python train.py --spec_augment=true --win_length=400 --norm="batchnorm"
Rows from block 6 of a small multi-label audio tagger, named by matrix and row number. Each number is 128 + 24 x the weight over its row's rms, rounded and kept within 0 to 255. All counts start at 0. Numbers have three digits each. After the name is the row's rms in percent of the matrix's.
After each channel's rows are labels from the 100 clips, of 14976, where the channel reaches its highest value: "strongest on" is what is common among them. Only what is clearly more common there than usual is listed. The data: short pieces for a synthesised band: melody, chords, bass and drums. In brackets: how many of the 100.
# c30: last pointwise conv (model.blocks.6.c3.0.weight, 384x384x1), inputs 192-287

c30.316 115:137111116151142122100119138141133127153173168125124112132131146142106128122134115134161140118117119134137135121100089118099134101108122157128108136106118126149122113126090135094115135093161142148129087104124107123175151162131143119132161136112106155101156118150102129106173111170152131115
strongest on: vibraphone-like (55); marimba-like (30); thin (high-pass) (29)

c30.29 102:124132144113142148104146104130065090167184131103101118084191101159098103152120113113100136135120133159156120108128109168110121102186119128115140119090122150122108153123165097128128109114134112161159159090091155137141130117103149118143181140109110191129116111119132145151108115119087112151
strongest on: marimba-like (68); ride cymbal (56)

c30.214 111:135114126107121099124132110107074123103114134113086088147118094110106081152128130066133131135133131126123106135106133141162113129136111097125154143145123141121130125135116086123098116142156118129124131127123128147125123126102084124086120147119090139148172122124146126124165101096088135129
strongest on: bowed string-like (63); sine tone (34)

c30.36 100:158111110151193169111100089182147133129115111130146101143130144135120133182107141106134133118119121115173098123152108111129126139175109162102134136132147130131080153127138187110106091094150105126124108129136122087138103104116152158135115104122120120131138145130109100109135152137150096149
strongest on: bowed string-like (58); melody instrument: bowed string-like (53); string section-like (39); melody instrument: string section-like (35)

c30.257 091:118084139155154173124135112159138166142105117157127125088135112109120160151133108156123073111125115142135155091130129136103126126108155124089242144121118089210136166159133126163143079115137123143121093156118086101101125170176113152139105170154109075142169164088114155121159137151135116138
strongest on: open hi-hat (100); kick (100); drums (100); muffled (low-pass) (28)

c30.198 105:116102123100142119109125135090076142136127131127126137179149131082105147139210134145123122118112107080094151093086140159090177138102149109120157154213098137163140126141093095169166168107145144198102144119145121152130168147162125131106119155137120107106173111146114166162127088123139110100
strongest on: mains hum (97)

c30.132 113:138166087133090097129136091117092100123109075097093208142124096125131127114123140091133102148136143073131116149115113122135115124116120108159115128122106098119113104161099112119068140120115138120154139160091086146133121124117141120118104141127126114122141121111133110106100104121096158114
strongest on: harpsichord-like (100); reverberation (68); text has "room" (68); text has "reverberant" (68)

c30.41 115:128176134114125111132111120133108165113121127144139139118138170097220130142116177136126122105132075112082139134157130123110133127093132143123188154147144102141092139149132123147165123088134112130154105141095129141081159160182157181126116157128116133106144122120124151134165144122105166117
strongest on: snare (99); kick (99); drums (99); drum pattern: march (89)

c30.303 096:124125130133148154121096130155125126134115111121167074138113160112161119129113107178122129110145109095140148121134109142151159116115093131093121104133124150131142098152085142108126130129139129138133069138150149141124130116094118125114110127131123126109132120157160113141178115165149139108
strongest on: vibraphone-like (57); horn-like (46); thin (high-pass) (37); melody instrument: horn-like (31)

c30.42 095:140175113101137152176102107139095158123177104132130112152119119115161113129116104126128122120123123124128137059128106138089145128179128142146151120103088104136143112149129151108151140125138141115136119102117123131102127149114123097160116107166182118137129164152169114090152091137113122165
strongest on: reverberation (98); kick (98); drums (98); text has "reverberant" (98)

c30.69 095:114107164134146135144176160117100123145135166109096123110152157145103100144109164133104161123158174161147134123123125141164124142169124140180147112112133134114082123128127093130149126158145141114142128132134143182119137142148173145161135135101108141130151097124182113140139146189123158152
strongest on: sine tone (68)

c30.3 095:173181129117098145127092128153146122147112108158131159109136148126161092086103148109117125162140114112155121111123107131136108140159154151106129140101147188128130141153115132102122149103139130118171170132113154124118098143085125124117140100142109150139155131127132116125142124111097157150
strongest on: harpsichord-like (58); square lead (37); melody instrument: harpsichord-like (33)

c30.72 125:125134116106091133140108133205150118123106097103139116110125087124133089102102098117129129128098122104091088140135111105139128073146088102121137089116119099089082130100111126133087114096132122107114123096128125090143119122072129184164140137120172157114140115190137097101197127123154101132
strongest on: closed hi-hat (78); vibraphone-like (31)

c30.202 098:137145131103161138124129134157113120103144159091111111098144161124138108129118161108157149126119132118155101143138142118125088127179168139147132159095153138121121140125140116137116098101151132157157131141111119118111129115134156157115139113120119138094116123094161128106136159122137146133
strongest on: bass line (100); bass guitar-like (98); thin (high-pass) (38)

c30.228 108:114146120127111151122132088140138181093125119126099103147110101139160113160114116069120121152142133144116124107129140158133122157129121133110182118084108111136083131096120099134096131148151148124146138177123136121143127116108128165117078077101099146121098083092117125114177143101103143124
strongest on: rumble (75)

c30.136 097:145124122077134139144117089137101102118119153121142101145114095126129097152178151141148131110116140134121143171106138128109154139083148073099102123150098137125132105124120130109143129140106130122106103121100127126142179100124157112089079148129125120108099130150113146118124106149129127099
strongest on: mains hum (98)

c30.317 095:104112098117163121145081131177106143102150136120132099130133155134120137165119154133130146126117138152120148122121130098110172109152127139100108117140124128126126130143107128127134108123139158123149108134146115104169136129108125101129102146126128110136147098142137115136105121125132097114
strongest on: bass line (100); saw pad (99)

c30.314 097:138108120121157110117122131139123142096138171107187151163140115128107135112111112188129122134127130079131169139132130145121200110124127132092157140115123153122127067150115139113137168120192146144099129121136135145106119118128111179127143098181133105130145120117097129113158115099210128113
strongest on: vibraphone-like (79); melody instrument: vibraphone-like (32)

c30.177 101:102109108154134108158175145162119129132111148128156141163107121102126096106086123138132110143145141112101101168114108121160173097143098118108098118097153148107116122117125164119152146167169106157115099079102102145096129107122102134105124117187167085139156132169162140117136115146149157089
strongest on: mains hum (55); sine tone (35)

c30.248 100:122140109149154137105103126103147125172095093121146129108161147154119151114185126146108142094104106111161145107121151127112150106143139153134123133145155155118118144155125151123144163129110098140089104121219074161123186132106147084158115163141103159211125130132109126168134137132129136115
strongest on: shaker (67); mains hum (47); open hi-hat (40); crash cymbal (33)

c30.207 109:152113166150105128095127178134141136177111137141108102163103150119115163139140110112162125088110071127156159119136147126108098102162137155114136132124134178134108112147161132121134135102131110140122108125156120125114141155150081154147118140123112099109147173142089124128162126171112138115
strongest on: rumble (59); crash cymbal (31); text has "muffled" (28); pink noise (25)

c30.283 096:145149121110138143122108104134136116115159139125127125143092115121128107129114141117154167167156122138120099085122087128140139116141149171081170155127118137114156147132134153135154132088176156084146124134150134126111112117126110104117107096159148103150127142139199140131187143138116124163
strongest on: square lead (89); reverberation (64); text has "reverberant" (64); melody instrument: square lead (28)

c30.20 101:141122150125154126105127134148137139126123125113163135124135153150104144142144151196101113144158115110138201138136119124123168138164152142129173141090138132170128133105095140149125094117078131123159141167159115129139129187165144129107146133133126164148130117090103098128115115131189142119
strongest on: reverberation (67); text has "reverberant" (67); text has "room" (67); saxophone-like (38)

c30.381 097:112135098123137079145133134109101123085077121119098106114122100143120126152136178079112147070097100130148088156133097125142105104119128090152116126147132146094120104131137126121130136107121099149126114109099120140166135102075143123118079096102157117125126143098139090101143159089076152127
strongest on: string section-like (50); thin (high-pass) (41)

c30.114 112:123104118171150119110129151149141121119117156103110141111150140152109174134169125159171107123124078169102146114097134099135131111144164173125108130110146134099136168149107118120112113128121137148144138134111070134135193115136131142160166119092136135122118138122170148140099145125155119138
strongest on: quiet level (71); mains hum (68); clap (37)

c30.179 094:147141129133098105130218144094109133131127110086115141126119108116119116120103132125094089205206135129129159143127163124146129124132113123141135158125137109117147128102105109131118117168134131145149158120145123135118171124139113130087163124122112126128171121134159117123074107112128162115
strongest on: sine tone (90)

c30.152 109:089124152104094151121121153094111111152157169168087145117134124090130145192147135114132137084118172114119091140129157166132097156120125104151125140105100127118177116127157065139181147110136145162085168095126168110146128113113109123132106119103122087134100136135104139100135129157101091137
strongest on: trumpet-like (56); oboe-like (44)

c30.79 102:124121128134152118127155163123118149161158167148094156115177142162110121074153139136133119113095133122155159118170113163128147147103197148162114139121158164148140116115132111169146119140138155146141127130111119211135144127115187129163121152135144196125122097117145140161139101133113166147
strongest on: trumpet-like (66); clipping (30); text has "clipped" (30)

c30.126 106:122129109105099121131099130125101116126155148083117120162141114113133152149153121140170116109133129125100111138108141175131135131098135117100130146130106095122142102125131072127099152115124115155132126144090132100126166135140107173115115129124127075131118143113121148130123129077139100108
strongest on: oboe-like (57); bass guitar-like (49); cowbell (43)

c30.62 099:163115124114095123119123132103161124142092165106104185131130120156151110110112101114137109166132140128090122102182087126135139113101109129139135155122139141107097151131135154105103151111149117118105107135158150122102109125133095140113159093171130131153129134150121144122161121137133110117
strongest on: harpsichord-like (71); crash cymbal (66); melody instrument: harpsichord-like (52)

c30.204 111:137168138161123118181139125126141205139103097145154108100119137102134141128128128133141134168097091128087160142150146099133157110103125086095077135150113057174141155137125124110144163157123088113123117136106153125151119134157126105123108111152172134106143137149155161120122120110119117118
strongest on: open hi-hat (79); organ-like (76); muffled (low-pass) (32)

c30.75 078:150113159121129118133117129089103159101126130135128108166139092128086194127114122139131143102133159135116164082121121122121153139122158112121145144182096143246138155139097114179132124086116120114132117197147088120134109237172115123139142171107157102116218142121120150132120114152143116132
strongest on: open hi-hat (100); kick (100); drums (100); drum pattern: random hits (25)

c30.358 098:133095106157102098121136146116163171146125106147138106132146129100126085074126115173147096162173115147144165142128133107139154131134148125101129174120107153113128135160114134126126120126197133136130114125134142120121176096114110100127103109160101121104145158098172121122132126132148161093
strongest on: sine tone (65); mains hum (33)

c30.12 099:118138158107105113126108122126121130122144111112151102115129095127140128122142129130153160164113143151085136131144109144146126147129075113145098151116128099110140117096147128133141147132128154081126141126122147121153119110117125150123127130135120164116105153138090118126129134136132130148
strongest on: thin (high-pass) (70); white noise (67)

c30.323 095:160114112129109118130128127120115137153128140083120138148117105116110127157091135121143102157140150154088135106102134103130107112132122144147135124113111127109111136145145083141101125150122148149145114104137119111119126111107123118100159132119110110141120154130125092134116103130136111125
strongest on: bass line (100); saw pad (98)

c30.30 102:125134132117160122110184131112138122112181112145094137102177123113125104068162115125131115151136106139129139132132080167082109123098137114135128139104124120176180139103120137142117122102127117105135150110102144170115181147134174086176129134119125155105159110110148135167138120136081125159
strongest on: mains hum (56); open hi-hat (40)

c30.156 092:088149120121159110122138130140094150157135111128097135123121066117123135100171126095082149125122131118123117096149100112120151088144100134113137093118134099118147097157088110146140164142165103135109130112142139124165135134122100105154098117140158141136152126196186138098189150143108123107
strongest on: marimba-like (92); melody instrument: marimba-like (66)

c30.306 104:141115141123117122149149134140180117149108156117109095123157134128117129140132131099113130148116116128181112124145127147130092141142120090094096156121145156136112130096118150118106093108147121149117131146106111118129126127138118099111151127082107144150119123130107143143113154117106100118
strongest on: saw pad (100); bass line (100)

c30.366 104:129135112116147150091124130077100129125109102105110197134138104123092122119119123109081118111127129108158145104087108178102131146139121152149186126125092173124141083142129124111130140153121131147125120129113105162145166130156103118117147141125116123132123116128157124125153104153090146095
strongest on: saw pad (57); melody instrument: saw pad (50); harpsichord-like (41)

c30.104 111:104106088125148106131100121123144143085118144146122116156165157174187125123121132084130107099089097124152103106140089111108096139133177179110114169127128146151142136127145164120097101122122125146141153147134104086119163139113148143155133112113147141131115149152112117132115120121082109143
strongest on: piano-like (58); melody instrument: piano-like (52); harpsichord-like (31); melody instrument: harpsichord-like (28)

c30.102 093:105140151190132118128154126120124119132134157158152119087155137125125140116112135149121160119146102171121148131111099162096130116121146158122117094080146100119143144103133160132149134135115130165138131138136136144113101154135136142175151124145120109107130138097109135133094157125112127127
strongest on: saw pad (100)

c30.98 104:143168143143115170137110113141138122162120117163124114107120129085172190128137135118117184100097107103112142111157113147113164112128109154128169133120090106119112133114157114113150181112107105082096107129150167103128137099165141131115124074162129083141135170146123113128160125155114117154
strongest on: reverberation (94); text has "room" (94); text has "reverberant" (94); organ-like (59)

c30.200 088:149128110088102108176124154159113105099122105096110174153137138102142132143120143156134155155129143139120105131131108136118123111174150127122160126086114089119103195123111143133094152145100138139166135164152113117155096142124111111152106149143173109130142134150144101151133114130138103167
strongest on: quiet level (88); closed hi-hat (72); square lead (61)

c30.244 100:148134089109097156136126120107138108104091102119133157144104111118195128180160094147073135102116134122145133105130127142108146165154120130143152163127102138113102098092127142119147141091099106138138153138147103105094137107086129122155169117140168146183159119109119087118113109137123119108
strongest on: shaker (78); reverberation (62); text has "reverberant" (62); text has "room" (62)

c30.155 104:154120137146182157103123141144134091112093143114143153116144144157129121152133150184120148109093124116159119130097133120103115121134131132118129126112128142139137142133128110165134124120104128154132113144117120105147102131153156127155190158116121163121134158103124139101163134122146134118
strongest on: bowed string-like (57); melody instrument: bowed string-like (47)

c30.63 098:131179125130146156123143168137104083075135201114125147135151155124181124141107146124116145139131210152152099104109112142110088150138142150108156153109169116120125146128120096135128120126130127153131129104099150146110158135139139215109188147113089102154122095109104128154131149178135145101
strongest on: snare (99); kick (99); drums (99); drum pattern: march (44)

c30.240 101:146149104130153157133105171098124104144119171130121136112122124126134096136116114121147106125112200112125137119090124160154127120151128158092108120107137104105143127150096125122176118135142083178121124096096093150098090118137114128108127160134121097130130161144130123147161161127145097156
strongest on: snare (77); marimba-like (32); trumpet-like (25)

c30.327 098:131097140169118107111099149143136142112159136153177089139110114125095167109133124209145137114167125107113184143116133123094188114131089110122101114119128142124128140105120171132114115148105116138085126120147129084137135100133142144122114131179143089125108139131126116095093124157198136140
strongest on: bowed string-like (54); electric piano-like (53); melody instrument: electric piano-like (37); vibraphone-like (36)

c30.95 098:139061129116165108133114136155158119158143138118115195166189156115125121175162096117092133106151112165157127100123133136122124128155133163154158156129137132118130157112112166136119105100098130135117170148087104101116145111104122130145170155147134124101124147150122125132098104133125122144
strongest on: harpsichord-like (90)

c30.235 093:114119169101126112129115170098156097126167154129133120109120140100120127123120091088122110127129104160150107134193138138107109125181118157128129133102113174145101127138171152162145123108133126124107128133150149111116126081101123105146105120140112104124126120128142168152119114124100118141
strongest on: saw pad (83); ride cymbal (47); melody instrument: saw pad (34); text has "clipped" (30)

c30.4 101:137169126124142131124120129130091131111093118133143178121093096153146111135112139128111164169152163113105128125119126120135136132124107143138161130154151093109130119130141091128106151127127172155128157168164152104151150113141149145098147124129125143160153122104116119086131119146160165077
strongest on: saw pad (98); bass line (97)

c30.348 107:134144118173147134133129133116135152119138139122165097119116141125120130159108148133151157117095126131146162114155102133115131133147104147108101115098164090135121146147100120144136120131151150173152148093139124140142140112144098147129136101133171125167118129115103133112192149105138147109
strongest on: reverberation (63); text has "reverberant" (63); bowed string-like (41); vibraphone-like (33)

c30.166 099:171114079145112141143129085118119097130095141123116172130168142143124116134110130098117127166127145103139136117113112119173108156137122107136133146111146156093110135130105113097122142145123128145162130146129110163105117109132123120115165124113140124147130112131145100132141154146096134141
strongest on: white noise (36)

c30.264 109:116125134125126161158137116141145106131149167137118140128140127177134156097127135127101143142132097131131133129124122115131130136156170134143123131122159131107111159132142073122125147121149129179167122141125152132123120141121185089129143156119132187119107111137150135138124136171118173149
strongest on: piano-like (48); saxophone-like (47); clarinet-like (35)

c30.304 099:142102119115123109111107132121138137137155123165150137139115157141111123114115149116142127134168112147143152129141118131136163126148135162117141149118136141132118120129115211152109091138117106115123114138127121151084125118145130128151144132146121100124114151122120120198149110153134156131
strongest on: saw pad (71); melody instrument: saw pad (62)

c30.71 107:154112150156088091122100156105166133168109150118155138140090108119102160092146113167161124086126111149128144126129122111143144115130161103121141191105097125118115115142148127082160135141129096148126098143139100117105144134132096131104140151171134119097146170162114116118098120166151103136
strongest on: square lead (84); organ-like (27)

c30.122 098:150095131112170150142135160144152099141096154158154098084162122136103095114158095144143151100102138127155141108141135124120154106131144153107123132122164113101124095153108137136164133083139105150116133137167148134111116141139163122132171174099096167170137112156130132137139171148148111124
strongest on: bowed string-like (73); melody instrument: bowed string-like (70)

c30.265 102:124112142100143129109141127124107091116158171130109145117061113127133152152135117123123132094137136116121121118147114154076136090137112116133094122122141148121123104175179106149132143101086101134103133091177142119103164125087137132090140146101120129138114106150103127137119153140122115148
strongest on: mains hum (54); rumble (35)

c30.113 111:102128149124171120117080143132159141118123138138120113101131118154104116126136128159132148129128125154147176128149179123130173142122162093180135110163144132199113137149130133168101128086129140147170112165101082164156124133127171139142108163127143193078145089127177152108153070112174181139
strongest on: open hi-hat (59); saxophone-like (49); clarinet-like (39)

c30.184 103:151136138123151115132174176144160107132114123103095089204178160132129150107147138093132134137153139137149138108149166105162115157148146184112133148128134183105107134146124146126153121142173143185143111133136165139127156116124126153181123126103127141163117120148140117128148131168114123140
strongest on: white noise (54)

c30.217 103:101210123134148154110123148101091152128133183134120108176098182118195129120120121115115141125096158111119152089198126113132074126158102150110144161105121122139137120135098114128122132134151128119129077143088120138151133125171110194145106120085097124123123122107138134079136137149136143133
strongest on: snare (100); muffled (low-pass) (46); drum pattern: march (30); drum pattern: one drop (29)

c30.151 079:120126089117120131110152124124112145129121108131112121131111147168121141110137104119130118111143132124141130142105108170111125151109131165122130137118110107115162124125129136116133162156123129149109104146255117120118160151099123116144114120114125125255163106125130113142129171125133130114
strongest on: shaker (100); kick (100); drums (100); ride cymbal (41)

c30.118 106:139087165120129116098131119121136106074117111115142154140156135132124161105111127166133084190180134166102171138095153143143182125102116145127136103173136125110108108079110178102108118130141166076109083150133123172149152123137157159137137152141144112174112121093135114144147137099180145121
strongest on: white noise (97)

c30.347 095:141107114095164143131119130122112100118124098128115127138131090154104140148196104124135110115146093100116124089124138102099126152147161149141131122125115136145141109171156142134114182119122115148132111140119140133116193091151153082115154127123097122129119144124118148124128112161109120134
strongest on: mains hum (97); crash cymbal (39)

c30.112 088:123125109173086113142147122116120164145136138129149150122109119148108104114098148162129094132124142115098176144132145114149153127117144141135116132108126093125122134111126133149120112135117127152095131110157140127108130120150125111125121151166130126136143123115126102143122110146150148111
strongest on: quiet level (90); organ-like (69)

c30.165 110:108136112096110125152125111123107091124097193170102116134130150160116115139118111122129139132122143144135107144120104102120085148123131122105090131079136091110124148138138110129123135147169165128165122097119137122136115106122155117114109105094113163126169113127140109096117180158121127109
strongest on: crash cymbal (99); kick (99); drums (99); shaker (45)

c30.253 098:082116132134176145120104133154112156120113120139144100153113147111126130174139121101129147086128119119101106138146142119113120170137144099101108128153113151117127114158097149100145155115168172173121153132128128100157124124148082167098091119164161086120096129130142139079135097126134122114
strongest on: oboe-like (84)

c30.101 112:173091144102095089131121109116135108150115151108112119181183115159090094169122118111131136182200151163138093113139157149128086157122137105121107152124094125139108133095166158108091144103146142120163143143162141109094143139092106115131178120114079141148152133144104130119114132118087120153
strongest on: square lead (46); shaker (40); plucked string-like (26)

c30.238 094:108134092138094152153109137110125141113095132135115102158124133099178148119143107118112096137113151098143124135145123116144125100097102140132115110104123141136122098127141116085125143092128117153098118117127109138116139135112093159110100145141144132117160124129123154134096136123111103117
strongest on: horn-like (100); bass line (97); snare (60)

c30.78 096:135133113137130108102138163116183127099126119086149132111144163130148109156134139161139116153127147102162136181118088098144103103121134156129147178138101152126115118092138156132111106090142094170136098126115121146098138111112136134124106107130107151123123131096101078118122124100130127129
strongest on: square lead (77)

c30.86 106:150105099124102112155129138120148121139094111115127089149123127169103106139114140127148107166115119177104114146118133121144116125091087130110122151121124094092137125132123113134112156135170148106144126126150115115104128116088135114117120095102118150196158130167110125117142182128113110127
strongest on: shaker (100); kick (100); drums (100); saw pad (44)

c30.80 100:117148124147142154097100154142081112113156185142136109109095186137154170130128152165109174138093187130115136126112122111105117109104156148157135134128098147140140122108106123089122127165134134104143084124068139112152159117154146152135080114122139141120115138150144117105092129199140177107
strongest on: snare (94)

c30.311 096:155130159107105146145188157071109132111128131152152143174128129111119096139165104147134122153165141153166106123079133147132135154112098108099126231085106129126119115142110091096160138159160128202131161121142147124109166110120081108106112121134073103140163102101138165149080123144140133083
strongest on: sine tone (82)

c30.324 100:118083137140190160133100115184092130106135144112121118147102101120104121167154136119116164098131096142119082149130109121131128145159069146112090123118146145136097119148097121121134170119118129153145101159143152099136151090147168150120113084115119137101116101117150138140126161138121088143
strongest on: string section-like (60); mains hum (25)

c30.27 105:144120113146122128128102132115145138126127136092154119188141126144086143123123119154137116146167112152134157128127135109127119122147163159142141153139122140136136140158115166120170096134108140120143112161130129140130144113143133132135109136149114142149133153158098119133099091132147137144
strongest on: piano-like (45); text has "noise" (28); melody instrument: piano-like (27); clipping (25)

c30.368 093:117111161149121149121121125133141166127136119145162131106108119117120151151131106122141126098111122109171089166124094122110136104163114143126104137105124122134156125120132133129141096103104098123104132105122153129148114077122132109134096131136143088107127152125085152127086122151112085098
strongest on: horn-like (88); thin (high-pass) (38)

c30.273 102:160138179089112090111138123100120119116146137078124126116106112096107114111114115102116112114112158142133141130123160106131161127152144106177141169132115180119111087157166122162106133149141116167133174111146189122105139140139115114100155156124093158121110110144164178148122102147147140108
strongest on: bass line (97); ride cymbal (88); bowed string-like (69)

c30.188 109:127123118098137155117154153123128117152083155155134123138203126136118123126112134152123126166152136111123159145114157181094144144150204159156126158091128151126160110118151094110141118118140167187165107111102129183087152147118138121161171158138115144119124110140143157141090110130137117128
strongest on: trumpet-like (61); saxophone-like (32)

c30.219 100:087092126118135119124092123160104135102138100085104114126137103170078147138129173072175149124114135148104108138159148152149141121123155134107080105132119132148127182098127106170089126099102139118128097149133118100142107184151138153120122149133138117125134142073112125150142134096128146136
strongest on: open hi-hat (55); plucked string-like (46); clap (43); melody instrument: plucked string-like (32)

c30.186 111:121101114144121134132131143115101106114171100126132142110125070135109162132151124168107118112073115137120154137130087131094143117115093121130129098105141111086154133128139127173152100148122113120112127117121161128176126130137144116099084114132122134126115145091109137138137117142135100124
strongest on: saw pad (62); electric piano-like (52)

c30.353 097:138141119128126145115167113086130144155096112113140160128112118116105123099114127117107151138116111118150127098152121121121129124142131137130116118105133084141145110107085112116127156136133143116080110130130127119105113119155125103121140099161148103131127154167146179138179120120115115140
strongest on: reverberation (99); text has "room" (99); text has "reverberant" (99)

c30.313 104:122106124145123105177144117119116103137137133129141185149145134085146080111145102100092103128139161130157105127109148121124138155111116119127094126168155120159141107122146143129099151122118153166136157117128113122130112098109104108119146149147153146139174122206152133120113121122093142086
strongest on: closed hi-hat (79); harpsichord-like (48)

c30.119 103:094117140107083103141093131123109121131101153147104117128123122077128108176149121117139154130112132165103104125157147150136119130143087106123121150125094131139101102114150146123129172110134109126112147133116173097150136129100118146126125115133147138129108094138143188125150138076093102133
strongest on: oboe-like (54); cowbell (44)

c30.66 107:083128110128164153131135128158132125168099133181108152107118126169134124154141099138153132092147123113143105162123138122107091118146160148094114117092123097142151130122125135123113099138131113159131141134126115078171111129121147090146126133105125108124123117118109130106091169184125139124
strongest on: bowed string-like (54); melody instrument: bowed string-like (46); string section-like (29)

c30.115 100:138104110129144108123154133153101155110157110133107146103100126111106150120089121115141108131154079157140106169147101171157154127105084131097113130146137110125102114174116147136121134120148118129121115092167153137130133150129154117110102109121129150137168122059128101161140136105129137135
strongest on: sine tone (54); clap (46)

c30.352 100:104145140130147106125136155124155145117104148116177088149079133104140123138111138111147137097136106151127103135140127097172103115106122152071116197130166124135102144118115146177172119123169144137122112141147144137119140115120092150123097100133149112121158124142140145087130122142115101138
strongest on: piano-like (65); melody instrument: piano-like (42); square lead (31)

c30.364 100:098135115127102164097128109150120180100154117165117083131154151161143132127101115120124138138098156111102103135139136103127114123099122111120134130121124105165138133137132156117121130170141200133116095116173110130158136181136149127186101128159132109149137133132139123128156170145119144096
strongest on: white noise (94)

c30.267 109:152126104121152098183187108105137098126142131122109167159176123103121119126132155127125150161176109114149127104124107098119142167164100173069136129149165111133130101112101181140130165167151111126140123137122133129091120107166103115092118122081108109133139090123114139128155141137145121122
strongest on: kick (100); drums (100); crash cymbal (95); mains hum (37)

c30.51 093:144148190110104121130147135088096121135154174156138118108123153124109147117098149132103163104104109151190128111133152158100142103171094116163107116101105203131150154141220134162149117101119141126102118084194191167139112107099138112127112082135127158142109131088138141146123128120126116143
strongest on: kick (98); drums (98); ride cymbal (97)

c30.241 102:155118132136107126116147132109180112197138118132110134141176087114116122133123121124105148098119138116147141113143124140134098112127120131151107114124144117119127098133153108103145167096109121132099148097122117175111133145098151116110156172155147143133127151154153138158164105190113098154
strongest on: trumpet-like (58); clipping (28); text has "clipped" (28)

c30.215 091:121126101103147116110106119100095118097124142113130129125116169186172145169123127127130144104117125104171118139114109132130130137126127160106125142137114119121145131127167166155125124118120097129124121150251101132127116150095131123110148140100116111232149077086147127114110208117141122090
strongest on: shaker (100); kick (100); drums (100); ride cymbal (38)

c30.249 112:125167083125156086128131116150138070132138093109121104137118098141132111104118178117109147112105132121137104129138089148131128107122144142163108108106092104115137107114102132094188177124108147086123115128139112125150147132076127118157104093156194105169136149089133101105129129124111137146
strongest on: reverberation (93); text has "room" (93); text has "reverberant" (93); closed hi-hat (76)

c30.319 096:129114166115105146178127161184146090106135169093129125114138144118161106117091152123141142133122121141119100128172088098141099105152131128095152164093133101129125141128132126126155127124167140139133130152120173123140100109121146169115125114106134163113152126131170118136114137147144126157
strongest on: square lead (40); crash cymbal (31); cowbell (28)

c30.191 081:107145103099127123211134135159145136153148109142124114177156160092155135117151089119127170122143115112115132095175166127152124110153126131130111129136154096108146140143125120133143146134113128145144122118115088116121116121102126126146123139136235130132131160255191089116126122151126123128
strongest on: closed hi-hat (100); kick (100); drums (100)

c30.163 107:137079137126095083146088126167168126089132098110121071131128137101104092149139132098138117126112118136133123138164121101132134111103136121133109102145147166094114101184186165115102185111122092128118152086134189120137111177096126159095118152147126151130090104142113142117177109130100130117
strongest on: kick (100); drums (100); rumble (38); ride cymbal (36)

c30.272 101:134161135094109133132124125115097121100106156113108100113142124128147103138121130137095150143147155129083135093133130103125143169150094110117156134132128132141094150130168100163114160183144128157126117143138182117120144126166126149099140142106110143148149068075115135127145140123144128090
strongest on: crash cymbal (77); saw pad (67); shaker (42)

c30.210 084:110108110105125146110128131106104138135127099141119136128146117194121131115116108142126131115125146107139130120116119162144127159111106139118123118146127140119158103110152126106132167115104122135117105136255098156136160166072116092153129122105136119255174110130155123135124158133137115103
strongest on: shaker (100); kick (100); drums (100); ride cymbal (42)

c30.195 102:126157110133135104122129164160119127132124118096118120102150119120114099077164122112177142183131129153144110142106122151132107099101129113100108155126122133144112116178148082144111158150180096138170098096140151151125160151115135121103077115117125127127129144114166106147153117110095119144
strongest on: square lead (67); mains hum (34)

c30.226 102:127158131130138154166154108141176141100140135111157130087131170125156152120130139112159137127151093128085117151123093161142111127119133131136129122114142069117120141126111126119154124149128127152164121105132141127113170158130108162096137116142156107134114158136118118105169148116118166119
strongest on: reverberation (82); text has "room" (82); text has "reverberant" (82); bowed string-like (41)

c30.16 097:157149121120130117113120158108122122112118116144136115115093130187138132125145101120160123105138144082102132122142114162116110121108136151126116147136109125127173098134165135116150167138109131140122099136232117124127151160130136111125104098091099139227164107095100154128121160107119111091
strongest on: shaker (100); kick (100); drums (100); ride cymbal (45)